A small self-supervised image encoder, trained from scratch: 32-pixel images, depths [3, 6, 6].
Rows from block 11 of a small self-supervised image encoder, named by matrix and row number. Rows with one number belong to one neuron. Each number is 128 + 32 x the weight over its row's rms, rounded and kept within 0 to 255. All counts start at 0.
Before each neuron's rows are labels from the 100 images, of 14848, where the neuron reaches its highest value: "strongest on" is what is common among them; "lies over" is the class under the peak. Only what is clearly more common there than usual is listed. The data: drawn small creatures on textured ground. In brackets: how many of the 100, against the usual share in percent.
# fc1: MLP up (model.blocks.11.mlp.fc1.weight, 768x192), inputs 96-191
# fc2: MLP down (model.blocks.11.mlp.fc2.weight, 192x768, transposed), outputs 96-191

strongest on: striped (49 vs 16.5); jellyfish (45 vs 8.1); black (33 vs 8.4)
lies over: body (33 vs 10.6)
fc1.372 [171 155 146 145 182 149  53 161 154 158 127 110 173  90 145 154 156 146 176 121 165 132 160 163 159 144 131 122 132 191 115 161 153 125 196 177 119 129 138 116 103 115 156 107 108 176 183 143 141 143 129 179 139 127  84 126 133  86 119 128 117 118 154 115 186  69 131 124 150 185 171 141  89  64 141 105 134  95  78  58 161 185 166  94 155 143  87 188 158 133 155 109 170 185 115 119]
fc2.372 [199  94 112  76  59 121 123 101 182 101  70 136 166 119  86 137 137 163 119 218 162 124 152 182 136 123 160 144 147 169 105 115 129 156 133 123 147 129 163 176 133 138 148 147 117 135  87 100 153 130 182  85 135  96 140 143 105 100 114 170 117  94  92 127 156 158 107 119 125 110 149 109 137  79 165  80 186 146  50 138 138 133 150 121 107 128 190 152  99 148 142 124 167 118 135 104]

strongest on: striped (92 vs 16.5); spider (30 vs 8.2); beetle (27 vs 8.4)
lies over: body (74 vs 10.6)
fc1.552 [147 113 179 211 106 110 123 135  91 126 201  78  87 140 103 139 118  89 109  89 151 135  75 174 142  50 145 161 126  90 144 141 168 116 136 124  98 117 146 131  76 130 150 190 236  43 103  90  84 125  95 123 137 118 129 118  83 136 135 128  96 195 141 137 158 163  85 201 154  83 102 173  85 111 120 132 154  91 127 125  76 162 146 132 124 140 169 122 134 122 128 122  96 159 115 121]
fc2.552 [125 200 166 129 138 139 105 128 130 120  29 205  96 145 100 126 110 131 194 153  93 139  73 180 113 136 181 114 114 187 127 109 133 157 105 165 120 136 107 109 142 113 141 105 129 144 162 144 136  99 156 152 118  86 191 110 123  61  94 125 166 110 135 139  21 136 116 159 124 156 107  78 115 140 117 125 115  95 181 161 145 175 130  90  86 132  95 117 115 131 126 123 148 143  73  88]

strongest on: spider (58 vs 8.2); striped (53 vs 16.5); blue (25 vs 8.4)
lies over: body (65 vs 10.6)
fc1.197 [140  98 147 136  74 145 126 178 184 136  80 117 205 116 113 100 104 169 104 100  78 117  60 185 117  89 134 136 128 113 107 122 135 103  85 152 151 134 109  90 100 141 132 147 153 131 163 145 136 143 188 133 169 128 166 193  63 176 123 160 124 123 189  78 186 128  87 124 117 129 149  93 110 108 189 136 141 188 151 104 103 165 108 115 150 122 101 196 150  87 115 100  75 153 129 101]
fc2.197 [113 154 139 150 142 170 114 123 116 114 104 145 172 129 100  88 169  45 103 113 122 148 115 144  82 154 117 115 139 112 132  77 125 105  92 161 172 192 163 165 121 132 111 196 152 132 163  71 135 124 164 147 165 138 146 117 171 146 145 141 158 162 157 104 108 156 131 145 116 100 145 113 120 107 191 113 139 105  73 130  90 121 114  65 116 167 161 110 231 138 129 158 110 112 108 165]

strongest on: butterfly (30 vs 8.3); orange (25 vs 8.4)
lies over: body (46 vs 10.6)
fc1.265 [154 142 178 165 176 139  82 162 153 160 181 128  93 163 171 159  77 138 128 115 150 133 138 121  76 157 167  94 119  98 137  90 181 138  48 132 195 106 116 136 115 162 149 124 110 188 157 167 148  60 124 122 173 163 134 177 104 165 152 122 103 118 116  95  88 188 143  96 142 108 114  62 147  88 148 132  84 164 142 193 132  91 130 121  92 100 146 105  98 155 147 143  99 203 144 120]
fc2.265 [122 128 135 173  73 176 158 119 172 178 142 146 119 183 115 104 112 157 109 125 114 133 122 152 101 111 143 125 130 193 114 102 165  23 116 140 133  89 163  34 153 149 152 121 172 168 165 126 163 121 130 128 134 183  94 134 149 125 119 171 132 108 191  81 126 112 152 146 165 187 108 154 132 163 147 130 184 125 192  87 141 164  94 137  98 166 127 126 150 151 123 135 128 137 133 148]

strongest on: butterfly (36 vs 8.3); caterpillar (36 vs 8.5); black (32 vs 8.4)
lies over: body (28 vs 10.6)
fc1.316 [152 202 150 182 118  88 123 137 154 140 149 138 129 122 161 125 154  99 193  93 177 146 141 163 150 104  83 142 144 134 168 115 127 165 170 108  58 104  93 165 179 164 116 150 102  46 105 146 121 116 152 107 103 127  97 158 126 106 158 158  73 213 161 154 169 146 124 191 123 140 123 151 121 129 132 104 171 141  66 138 145 144 103 104 151 123 218  63 126 130 138 117 105 158 144 117]
fc2.316 [108  85 145 103  81 206 132 146 140 123 117  96 104 135 107 159 190  99 143 141 112  86 132 113  96 162 136 166 199 167 136  89 201  99 148 135 111 122 150  89  96 105 109  77 133 133  93 134 142 118 205 152 123  88 180 106 103 111  45 167 119  95 160 165 143 157 136 128 122 149 118 116  88 140 105 166 137 118 113 125 119 195 114 145 172 133 168 101  93 115 154 136 154 103  22 114]

strongest on: striped (50 vs 16.5); purple (45 vs 8); blue (40 vs 8.4)
lies over: body (53 vs 10.6)
fc1.150 [120 136  76 135 113 142 152 153 139 147 133 122 133 172 122  97 139 132 172 167 154 153 147 140  30 132  83 101 163 136 119 122 126 139 163  26 167 123 136 149 165 111  87 157 144  92 108 142 151 155 114 144 109  69 132 146 146 176  90 175 118 161 212  87  68 151 132 128 109 154 142 120 109 134 162 132 103 141 163  68 119 119 146 163 144 102 141 149 111  97 171 130 111  95  65 103]
fc2.150 [ 68 122 110 162 100 130  78  75 115  88 148 171  85 110 139  92 161 157 176 158 124 164 165 101 125  92 110 139 109 142 116 159 116 130 142 119 138 167 181 158  85 172  84 179 161 153 157 128 147 126 133 141 120 215 118  79 104 155 148 153 144 146 109  68 172 130 130  89 149 130 140 136 163 128 159 187  88 150 151  93 144  92 151 113 120 115 148 142 149 129 163 179 122 176 106 132]

strongest on: spider (68 vs 8.2); striped (61 vs 16.5); jellyfish (29 vs 8.1)
lies over: body (41 vs 10.6)
fc1.314 [152 131 129 163 157 120  71 150 139 111 133 118 113 129 129 130 125 221  64 137 145 137 190 173  87 106 170 137 151  71  90  67 160 129 143  95 124 160 112 158 149  84 130 190 158 130  73 106 133 192 109 160 123 132 163 120 105 183 123 177 164  53 164 166 112 153 112 131 151 139 101 120 126 154 135 107 158 148 172  91  98  90 117 133 120 149  43 104 142  74  97 145 182  98 140 161]
fc2.314 [206 103 146 139 112 150 175 119 132 186  98 148 121 133  73 161 106 161 111 121 157 175  88 135 123 102 142 166 159 164 141 138 104 163 106  81  91 139 121 160 125  82 137 146 168 121 161 138 104 120 166 139 175 143 132 105 145 100 136 144 190  99 145  95 110 104  94 136  85 162 137  77 164 105 131 148  71 194 118 122 137 142 120  97 139 125  52  99  94 134 106 136 113 160 144 102]

strongest on: striped (88 vs 16.5); orange (30 vs 8.4)
lies over: body (80 vs 10.6)
fc1.521 [129 148 193 143  94 129 118 145 147 155 150 147 137 130 131 119 139 219 146 107 138 129 166  93  93  98 114 123 131 102 149  90 118 172 110 159 179 190 108 130 132 149 101  68 110 125 140  94 113 136  64 128 208  69 102 154 140 114 177 162 123 176  88 175  99  92 148 166 121 173 124 113 166 167  84 101 135 139 127 134 110 158 119 139 161 139 102 183 167 103  90 184 132  83 175 129]
fc2.521 [125 131  19 145 114 171 108 194 126  98 161 190 135  75 112 111 143  97 150 184 133 153 213 136 102 139 137 165 131 105 160 142 112 140 174 117 114  67 122 127 123  73 132 136 203 170 124 146 108 136 166 152 148  95 109 179 161 123  71 129 181 107 105  75 133  85 145 126 165 117  60 128 123 132 172 105 115 128 145 138 129 170 105 129 109 107  65 151 115 123  88 180  94  86  72 160]

strongest on: plain (96 vs 16.5); fish (68 vs 8.3); turtle (28 vs 8.7)
lies over: body (79 vs 10.6)
fc1.365 [135  87 138 197 130 147 140 154  98 130 105 180 129 197 171 155 122 170 134  70 125 212 141 109 147 189 120 187 137 146 172 136 120 125 144 116 118 152 139 129 124 134 156 146 113 125 149 173 155 160 142 110 122 117 195 103 139 123 121 125 116 131 178 102 138 106 114 108 193 133 127 124 170  52 166 126 105 122  92 154 153 178 151 151 160 126 106 176  87 140 153 146  95 139 138 161]
fc2.365 [132 110 109 102 143 125 119 105 108 168 127 165 128 140 177 117 132 108  47 122  88 133  78 164 125  92 125  78 123  94 156 171 140 137  99 133  95  87 135 157 104 106 178 132 166 131  91  92 161 103 180 141 110 157  85 129 163 129 155 106 133  76 122 128  81 162 123 185 162 137 160  78 128 133 149 118 101 134 153 121 139 143 109 157 141 149 126 211 126 184  92 137 177 178 139 165]

strongest on: plain (99 vs 16.5); turtle (46 vs 8.7)
lies over: body (94 vs 10.6)
fc1.616 [134 125 144 169 116 150 102 143 122 144 104  80 144 135 142 107 139 155 152 120  95 131 114 160  61 227 119 118 102 149 102 112 179 153 133 122 110 121 180 112 132 172 163 162 112 151 156 141  85  95 123 136 125 155  93 198  95 137 171 121 139 114 136 180 152 110 117 191 120 120 168 126 233  66 167 155 127 138 102 136 103 172 134 125  88 104 151 126 120 156 158 108 108 188 159 108]
fc2.616 [ 91  90 150 143 140 163 184 133  95 172  78 167  88 162 146 145  61 133 156 145 126  66 143 126 126  85 126 118 133  94  98 126 155 137 138 198  67 109 124 107 124 127  71 133 139 162  64 105 146 139 196 171 183 138 136 138 127  81 138 147 124 144 138 202  81 126 125  90 122  86 121  89 107 114 108 151 146  83 190 118  88 132 159 163 140 143 100  85 158 116  84 126 194 151 140 158]

strongest on: spider (36 vs 8.2)
lies over: body (35 vs 10.6)
fc1.94 [114 123  99 190 118 108  97 145 115 161  97 143 207 144 100 105 162 137 152 106 130 184 159 123 109 118 101 107 119 107 149 156 189 116 143 115 143 169 150 159 190 133 193 120 129 170 164  84 127 111 112 129 138 210 169 145 163 132 163  49 101  76 112 120  87 171 175 126 126  78  99 148 127  99 120 157 143  90 118 131 100 146 112 129 163  63 155 118 165 122 147 165 187 106 150 181]
fc2.94 [124 125 128 134  95  87  82 110  62 145 136 113 143  86 115 130 100 180 129 134  78 168 131 119 153 139 167 179  84 133 171  85 164 114 171 172 149   0 155 161 143  84 111 162 150 154 139 146 167 203  95 108 106 135 158 143 125 105 155 150  94 111 103 102  77  73 140 117 167 156 120 143 147 156 130 132 165 159 131 171 131 102 173 139  58 102 154  78 131  92 152 130 116 143 116 173]

strongest on: plain (80 vs 16.5); black (36 vs 8.4); jellyfish (31 vs 8.1)
lies over: body (50 vs 10.6)
fc1.498 [109 165 108 125 145 138 148 110  93  84 113 164 177 194 110 113  94 169 100 179 168 119  98 137 112 108 162 179 114 109  95 102  98 132 153 127 146 162 135 122  98 120 190  78 187  90 127 120 173 112 142 163 152 159 141 129 149 179 121 164 128 108 168 158 114 182 196 147 127 135  99 135 131 104 172 112 166 116  75 119 124  81 104 113 103 147 196 159 165 122 165 112 133  89 107 144]
fc2.498 [139 205 100 148 110 144 130  91 138 143 104 127 151 118 126  86 146 101 201  89  97 143 153 133 157 211  76 126  78 115 121 123  58 101 140 151  75  94  77 137 134 140  99 121 114 138 123 106 161 138 111  69 149 121 125  89  98  53 100  96 108 123 160 138  78 110 212  97 109 148 137 164 107 106 102 116 139 105 147 158 114 140 156 113 119 132  92 131 112 118  35 121 222 181 100 191]

strongest on: scaly (79 vs 16.8); crab (25 vs 8.5)
lies over: body (33 vs 10.6)
fc1.158 [ 71  50  83 123  96 115 108 111 180 109 104 117 128 162 132 163 125  88  94 167 154 149 110 141  99  87 139 134 182 117 149 127 173  81 127 119  92  40 179  94 146 104 131 119 124  51 187 130 116 158 183 161  57 143 175 120 112 148 133 166 126 111 152 158 141 115 123  45 122  93 117 115  86 172 106 172 122 119 122 148  98 129 136 134 152 117 132  98  87  85 140 127 174  94 178 172]
fc2.158 [153  79 104  93 102 160 115  77 125 210  70 143 190 111  80 145  75 120 157 151  85 117 102 141 118 159 113 160 123 118  78 126 137 121  63  90 158 136 169  84 109 161  74 158 111 143  88  62 150 151 207 135 106 165 173 147 105 138 100 154 162 114 130 139  87  44 155 107 154 117 156  86 101 118 133 135 128  89 108 140 131 131  71  91 155 168 149 138 138 139 138 104 214  91 153 145]

strongest on: jellyfish (48 vs 8.1); butterfly (36 vs 8.3)
lies over: body (32 vs 10.6)
fc1.41 [134 126 165 123  97 145 218 144 156  97 126 140 130 124 130 116 105 127 136 118 145 111 159  74 174 124  54 127  96 109 153 169  79 109 132 178 167 145 121 169 128 121 135 153  89 130 109 110 150  86 143  54 138 165 140  81 141 102 173 230 147 119 138 156 104 145 129 150  70  38 108 162 104 195 137 119  69 128 165 120 111 164 163  59  83 144 165 142 166  75 100 101 112 154  83 112]
fc2.41 [104  75  71 188 155 138 108 147 113 151  71 135 126  99 112 117 153 120 137  91 134 128 146 103 164  92 118  42  41 150 117 170 151 105  85 161  74 140  94  65  99 109 134 143 100 171 207 121  65 158 121  97 124  83 148  84  82 121 132  84  91 115 102  93 132 109 112 158 105 137 107 139 136 197 182 135  76 133  76  84 141 145 177 169 148 156 140 128 185  89 109 163 107 130 164 133]

strongest on: striped (78 vs 16.5); purple (30 vs 8)
lies over: body (71 vs 10.6)
fc1.762 [ 84 127 159  91 148 126 130 130  89 120 146 134 117 163  93 122  91 101 161 128 122 132 101 164 137  77  98 223 147 196 135 185  95 128 108 108 109 130 165 130 122  98 105 110 101 119  74  76  88 109 102 129 114 165 150 118 131 123  93 199 195 107 114 113  71 162 139  65 106  63 177 108  66 144 157 134 170 194  67 139 121 117  90 149 109 148 110 138 135  99 103 105 145 114 122 171]
fc2.762 [119 113 133 138 141 140 171 136 122 159 187 146 101 153 117 107 192 122 121 106 167  40 161 115 100  97 147 117  34 124 116 192  77 152 144 144 111 152 160 144  83 126 142 117 126 154 114 146 117 227 186 139 176  77 136  51 114 143 129 101 155 135 126  96 141 158 139 115 155  97 174  66 103 166 208 148  78  98 133 117 151 153 134  51 182 132 135 112 107 158 143 187 141 160 138 169]

strongest on: jellyfish (28 vs 8.1)
lies over: body (31 vs 10.6)
fc1.165 [142 129 127 138 101 127 164 184 133 130 173 129 122 146 113 140 110 178 135 165 170 109 147 120 158 159 164 167 149 155 153 169  86 194 175 193 146 132 139 124 143 147 111 101 187 129 130 163 140 129 140 173 106 142 159 225 130 159 141 132 111 111 174 162 146 146 146 164 135 115  67 116 167 150 105 160  84 131 120 119  95 135 148 120 155 118  80 144 112 132 124 154 163 148 134  71]
fc2.165 [115 131 103  94 121 153 108 139 112 179 171  90 135 143 163 113  93 113 148  92  89  42  91  97 165 101 160 134 158 116 174 167 174 142 138 126 144 177 163 122  88  88 106 102 149 106 123 130  67 145 114 146 169 109 118 123  84 170 131 161  79 123  97 119 136 141 112 120 106 148 102 161 122  95 140  80  67  43 196 135 124  96 144  90 107 122  98 130  98 112 132 152 106 101 153 227]

strongest on: spider (72 vs 8.2); pink (42 vs 8.1); white (33 vs 8.8)
lies over: body (46 vs 10.6)
fc1.454 [126 149 123 126 107 144 136 148 151 187 190 150 135 140 124 133 169 160 131  91  90 137  87 157 111 124 161 235 146  97 156  94 137 159 164 155  95 126 168  72 128 137 108 145 150 106 137 114 139 155 140 103 101 152 114 171 104 191 110 116 136 136  90 161 155 139 137 135 112 178 131  53 142 152 133 169 110  74 110 153 150 116  86 119 165 151 160 160 132 122  82 209 174 142 172 166]
fc2.454 [125 146 136 134 104 155 114 110 144  95  58 120 119 102 121  97  99 102 125 191 145 150 171 129 130 131 117 212 107 162 153 109 131 176 154 151  73 168 128  70 110  35 101 141 111 134 117 140 127 118 105 122  84  97 147 153 160 122  88 146 175 152 128 205 189 141 142  84 132  96  93 162 141 106 112 111 102 180  29 130 133 137 129  93 100 133  96 144  84 161  83 151 166 120 148 185]

strongest on: jellyfish (39 vs 8.1); orange (26 vs 8.4)
lies over: body (28 vs 10.6)
fc1.53 [164 121 132 130 166 103  80 112 137 131 137 114 133  89 148 140 113 138 118 154 143 141  58 125  61 187 171 152 149 154 123 133 168 105 109 169 128 125 165 155 159 138 158 177 148 145 228 144 119  87 148  73 176 133 152 153 163  81 122 139 115 130 110 139  61 123 133 183 183 178 163 121 132 113 126 163 118 159 115 143  82  87 104 156 146  89 200 113 132 116 138 116 106 132 153 116]
fc2.53 [ 94 251 118 156 105 133 196  59 102 155 170 103 121 155 128 116 101 111  85 137 144  74 125 131 147 119 109 165  99 132 122 164 164 130 163  75 127 125 114  78 132 146 137  80 192 166 159 133 117 122  93 104 140 139 116  95 172 155  73 119 169 106 161 113 111  44 132 134 136 129 173 192 154 148 177 127 193 173 169 139 116 171 170 102 113 137 182 115 118 106 147 158 117 188  55 174]

strongest on: jellyfish (46 vs 8.1); black (36 vs 8.4)
lies over: body (48 vs 10.6)
fc1.399 [113 153 135  97 155 107 124 149  97 117 160  99 137 123 117 118 150 103 210  85 173 135 122 155 144 104 146 151  82 122 113 127  90 157 148 161 141 126 143 102 160 140 141 105  59  83  88  94 134 127 136 103 111 130  92  67 135  65 132  71 105 106 169  71 176 136 145 178 103 100 128 169 134  87 157 149  56 129  63 120 104 213 141 108 165 106 106 127  77 127 121 125 149 185 152 173]
fc2.399 [ 88 124 204 155 131 147 134 141 170 135  86 156 126 133 124 127 108 126 187 135 143  95 163 134 147 132 144 117 110  69 204 176 172 158  87 149  95 150 166  63 148 144 103 131 130 145 145 158 186 124 133 166  71 116 122 106 150 211 169 124 146 148 121 137 154 153  83 137 125  69  79  97 123 115 133 154 102 124 112  84 130 199  98 122 120 127 153 132 147 114 113 157 142 168 124  95]

strongest on: spider (70 vs 8.2); striped (43 vs 16.5)
lies over: body (71 vs 10.6)
fc1.83 [121 165 135  88 182  46 127 154 136 185 171 167 177 158 193 147 179 106 129 156  93 142 132 113  93 167 166 113 161 154 165 153 144  93 162 118 161 102 136 112  98 161  75 167 211 115 153 115 153 160  68 171 162 120 136 115 128 171  98 139 165  81 177 142 124 173 123 111  97 135 158 157 125 126 156 152 108  70 197 128 116 144 120 124 195 136  49 163  79 150 189 152 102  93 105  84]
fc2.83 [131 163 139 150 172 111 142 187 123  92  40 143 118 102 143 106 147 111  97 104 156 108 106 154 180 127 144 189  95 198 148 157 132 136 158 179  79 160 128 113 141 145  96 158 107 113 188  52  90 177 151  73 121 116 139 133 142  82  99 101 184 142 182 139 159 148 164  77 194  76 111 174  69 166  88  84 144 143  77  86 144 122 124  28 117 165 142 138 101 102 116 126 186 129 157 140]

strongest on: jellyfish (48 vs 8.1); striped (48 vs 16.5); teal (28 vs 8.2)
lies over: body (71 vs 10.6)
fc1.651 [116 101 169  71 179 137 129 137 144 144 159 185 186 112  99 166  38 170  83 149 146 127 158 104 134 114 171 145 138 119 138 157 142 103 173 153 133 141 201  79 183 131 152 154 186 132 112 137 127 110 157 145 173 122 122 177 136  93 146 143 129 131 143 113 136 100 129 132  89 120 133 145  91 111 176 104 109 214 149 125  72 150  77  87 114 131 177 147 143 143 142  41 107 155 103 163]
fc2.651 [124 128 119 121 127 102  79 133 153 112  94 163 132 107 113 165 101  56 163  71 151 109 140 138 145 101 177  45  77 157 106  95  83 139 175 130  92 137 123 140 159 119  89  93 126 103 179 126 115 117  85 151  83  86 135 144 114 119 185 133 173 108 146 127  94  92 142 114 108 161 103 125 175 149 126 111 137 142 166 103 141 128 175 176 114 134 177  53 126 162 113 139 112 150 123 168]

strongest on: plain (75 vs 16.5); starfish (44 vs 8.2); butterfly (33 vs 8.3)
lies over: body (73 vs 10.6)
fc1.649 [129 124 116 146 125 135 115 178 179 156  89 191 117 193 162  96  90 182 157 146 117 117 119 113 149 169 124  65 130  56 149 177 134 142 116 112 152 120 160 176 151  97 123 120 134 161 149 131 165 131 138 111 124 180 189 131 138 104 116 184 124 113  90  89  93  89 145 155 195 161 142 152 134 148  71 137 140 151 110 126 136 146 148 186 117 114 115 153 163 101 137 132 150 120 112 144]
fc2.649 [128 171 118 165 126 115 121 109 133 170 164  99 144 122  65 133 175 134 144 150  93 143 157 169 111 158 126 129 221 109 155 193 151 159 132 164 109  93 110 138 135 170 171 130 134 131 157 162 205 143 202  97 158 119 140 114 102 122  94 193 129 142 165  74 130 149 110  97 124 151 120 227 133 115 133 164  55  89 168 133 150 104 149  83 115 182 145 140 106 145 106 131 108 160 103 227]

strongest on: striped (90 vs 16.5)
lies over: body (87 vs 10.6)
fc1.189 [ 92 114 131  82 112 108  97 199 163 165 126 131 132  86  55  90 105 139 118 154 139 120 117 121  91 109  79 162 141 119 129 170 151 119 153 125 150 110 144 140 127 132 108 169 135 147 153 185 149 145  94 106 141 146 134  61 159  71  97 152 135 109 143 143  62 123  99  81 176 110  93 156 102 143 101 169 144 163  55 126  93 172 108 135 130 125  98 156 137 102 100 116 105  60 134 148]
fc2.189 [ 85  84 105 195  62 174 167 119 160 125 174 142 155  98  97 126 154 130 115 111 113 160 143 107 122  99  71 119 161 154 146 149 182 162 132  72 167 138 174 141  69  85 182  99 147 132 132  75 133 137 138 167 142 139 125  91  75 170 148  91 171 174  91 152 158 154 151 146 157 142 181 107 124 192 177  68 159 205 152 168  57 103 163 132 129 114 167 129 166 112  98 187  89 123 167 177]

strongest on: spider (73 vs 8.2); white (38 vs 8.8); yellow (33 vs 8.3)
lies over: body (57 vs 10.6)
fc1.397 [ 75 118 204 128 101 110 135 100 116 162 104 170 108 170 119 146 129 169  87 154 142 144 174  99 116 204 169 153 138 163 141 135 181 167  59 106 180 148 142 111 127 120 122  90 155  87 122 101 108 135 117 132 132 172 118 116  73 110 138 110 152 101 142  79 136 165  92 185 145 112  99 120 148 163 138 100 107  49 142 138  22 143 178 153 110 131 213 103 147 100 118 173  86 157 105 174]
fc2.397 [104 145 130 171 191 114 141 138 119 109 181 101 139 105 118 130 133  72 157 114 138 151 111 138 157 134 115  94 149 124 116 139 167 134 141 126  90 119 135 193  96 137 138 151 100 137 147 118 189 112  66 137  96  92 153 126  85 105 136 144 123  69 121  92 100 154 187  87 134 131 147 137 116 115  59  42 132 101  93  84  82  97 132  69  87 162 116 133  56 131 184 126 126 101 120 129]

strongest on: spotted (42 vs 16.8); dotted (36 vs 16.7)
lies over: body (72 vs 10.6)
fc1.497 [ 77 155 162 126  93 110 147 105 133 137 146 122 118  61 140 101 161 183 147  91 115 109 104 132 128 112 158 159 134 179 181 166 132 199 153  15 118 148  95  87 127 115 120 144 204 145 109 133  86 129 151 143  38 128  99  99 157 121 129 177 107 150 133 136 164 106 129 135 120  81  88 132 113 123 138 130 113 162 168 164 162 117 157 150 160 124 107 145  98 122 129 150 181 174 139 179]
fc2.497 [ 89 143  95 179 145 110 173 147 117  78 168  70 126 164 193 130 127 127 118 158 125 103 157 123 158 156 131 141 116  69 177 163  97 190 126 151 164 122 125 128 134 139 145  95 169 110 169 174 171 126 120 108 120  86 138 208 134 194  74 132  79 124 143 111 166 162 141 150 123 110 145 150 142 131 104 129 117 108 104 132 134 112  79  76 125 142 196 149  99 164 113 137 101 195  82 145]

strongest on: butterfly (80 vs 8.3); purple (34 vs 8)
lies over: body (75 vs 10.6)
fc1.137 [ 61 134 134 142 125 101 133 103 127  95 126  94 119 114  76 101 143 151 147 145 141  90  89 184 144 119 107 100 146 132 127 124  97 105 153 185  89 108 151 135 148  90  90 134 125 148 184 143 137 115 158 135 194 100 115 112 103 121 170 176 112 189 152 169 110  79  37 145 121 113 195 140 114 164 125 180 138 176 106 127 198 175 145 151 139  95 168 129 134  93 117 155 105 115 138 118]
fc2.137 [184 127 121 159  97 103 181 177 142 150 116 127 148 164 142 123  79 118 135 133 154  81 109 118  72 140 143 118  81  97  83 149 127 118  72  85 119  79 100 158 108 103 157 125 162 126 122 187 152  95 111 126  85 124 190 153  75 119  94 162 179 110 136  79 175 135 157 105 138 166 148  93 108  68 134 145  55  65 137 119 209 143 156 112 116 109 136 102  96  94 210 195 179 115 110 130]

strongest on: jellyfish (75 vs 8.1); small (57 vs 26.2); plain (47 vs 16.5)
lies over: body (31 vs 10.6)
fc1.587 [ 99  89 136  91  89  83 158  97 100 110 150 170 140 121  94 141 114  62 101 157 112 133 131  89 165 152  87 143 129  75 173 198 149 118 142 123 162 175  99 119 108 123  99 148 114 133 170 184 117 178 179 127 121 126  59 106 139 124 202 108 129 104 218 158 112  98 118  97 152 123 117 123  90 139 222 145 113  97 167 107 144 164 122 171  87  61 133  78  76 198 131 150 131 105 138 131]
fc2.587 [178  73 150 111 135 120 106 126 172  80   0  68 115  97 136 172 124  30 103  68 141 112 149 103 146 122 191 113 102 177 161 100 142 135 126 171 109 133 148 137 138 113 129 143 101 191 126 117 129 170 145 144 153  85 163 144 105 153 115 107 110 129  60 159 102 154 168 134 148 140 143 124 145 106 143  63 139 140  95 104 140  91 149 138 167 171 147  93 102 160 111  78 141 136 144 109]

strongest on: scaly (85 vs 16.8); turtle (29 vs 8.7)
lies over: body (77 vs 10.6)
fc1.112 [156 185 108 154 157 122 111  69 163 146 159 156  96  99 175 108 170 140 146 166 186 125 119  87 177 133 116 108 150 147 182 194 140 143  96  74 144 156 106 138  87 140 139  77 156 146 135 106 145 128 170 144 161 126 183 129 138 152 115 151  61 166 135 187 101 158 111 115  94 139  86 116 108 192 103 151  89 102 141 138 120 118 103 161 120 176 132 150 118 113 120 121 157 132 134 137]
fc2.112 [103 137  92 133 182 142 171 114  98 117 168 178 117 116  60 157  60  80  75 163  93  99 108 160 177 121  91 116 187 117  92 139 125 110 144 145 155 133 130 144 214 106  83 107  92 102 167 107 108 174  98 126 145 109 129 173 143  97  74 123 121 133 168 185  80  88 121 175 134 129 152 121 143 113 197 176 193 110 123 141  97  86 166 102  84 139 130 122 133 147 134 172 158 185 139 194]

strongest on: striped (92 vs 16.5); large (54 vs 25.7); turtle (27 vs 8.7); colour: pink (26 vs 8.1)
lies over: body (89 vs 10.6)
fc1.339 [ 56 122 125 197 123  81 149 102 123 133 188 135 142 125 154 120  41 121 148 154 138 142 123 133 164 117 154 144 141 183 133 138 113 129 123 137 166 100 194 134 171 122 173 152 175 103 182 138 138 100 105 135  85 100 201 134 165 132 117 147  94 156 165 108 156 120  75 177 164 113 139 129  98 100 105 111  67  63 172 148  27 151 119 149 124 155 122 111 139 121 106 176 131 120 131 120]
fc2.339 [173  82 106 106 132 109  40 107 157  96 138 103  83 122 129 131 132  93 109 111 104 192  95 170 144  91 149  61  91 162 153  93 114 102 137 114 166 119 145 164 163 124 140 156 169 158  90 104 147 166  56 132  89  78 119 142 112 128  97 185 113 118  76 144  40 102 143 172 179 133 190 131 131 148 131 132 120 134 155 123  67  55 131 118 150 106  94 109 134 184 141  98 157 128 126 104]

strongest on: spider (58 vs 8.2)
lies over: body (35 vs 10.6)
fc1.573 [121 182 134 121 146 112 176 178 167 137 176 185 169 115 125  48 139 104 135 135 114 114 176 136 159 156 179 124 129 118 187 151 164  84  66  88  10  72  96 123 139  97 202  83 118 167  82  55 139 109  90 172 162 128 135 169 157 201 140 143 108  86 123 108 144 118 132 128  95 108 123 113 134 127 170 108 142 165 109 128 104 121 112 112  48 145 133 126 108 180 127 125 139 115 141 164]
fc2.573 [161  94 140 146  81 144 106 145 162 122 190 121 106 152 133 154  42 102 183 115 127 100 110 126  90 143 108 106 110 110 121 176 134 127 132 112  92 158 117 121 119 133 164 128 122 173 129 118  99 107 166 185 158 128 152 165 133  46  75 123 133 138 122 121  54 109 156 128 137 126 105 111 173 140 133 166  97 139  79 106 113 115 167  69 115  72  95  80 115 158  97 156 149  59 169 124]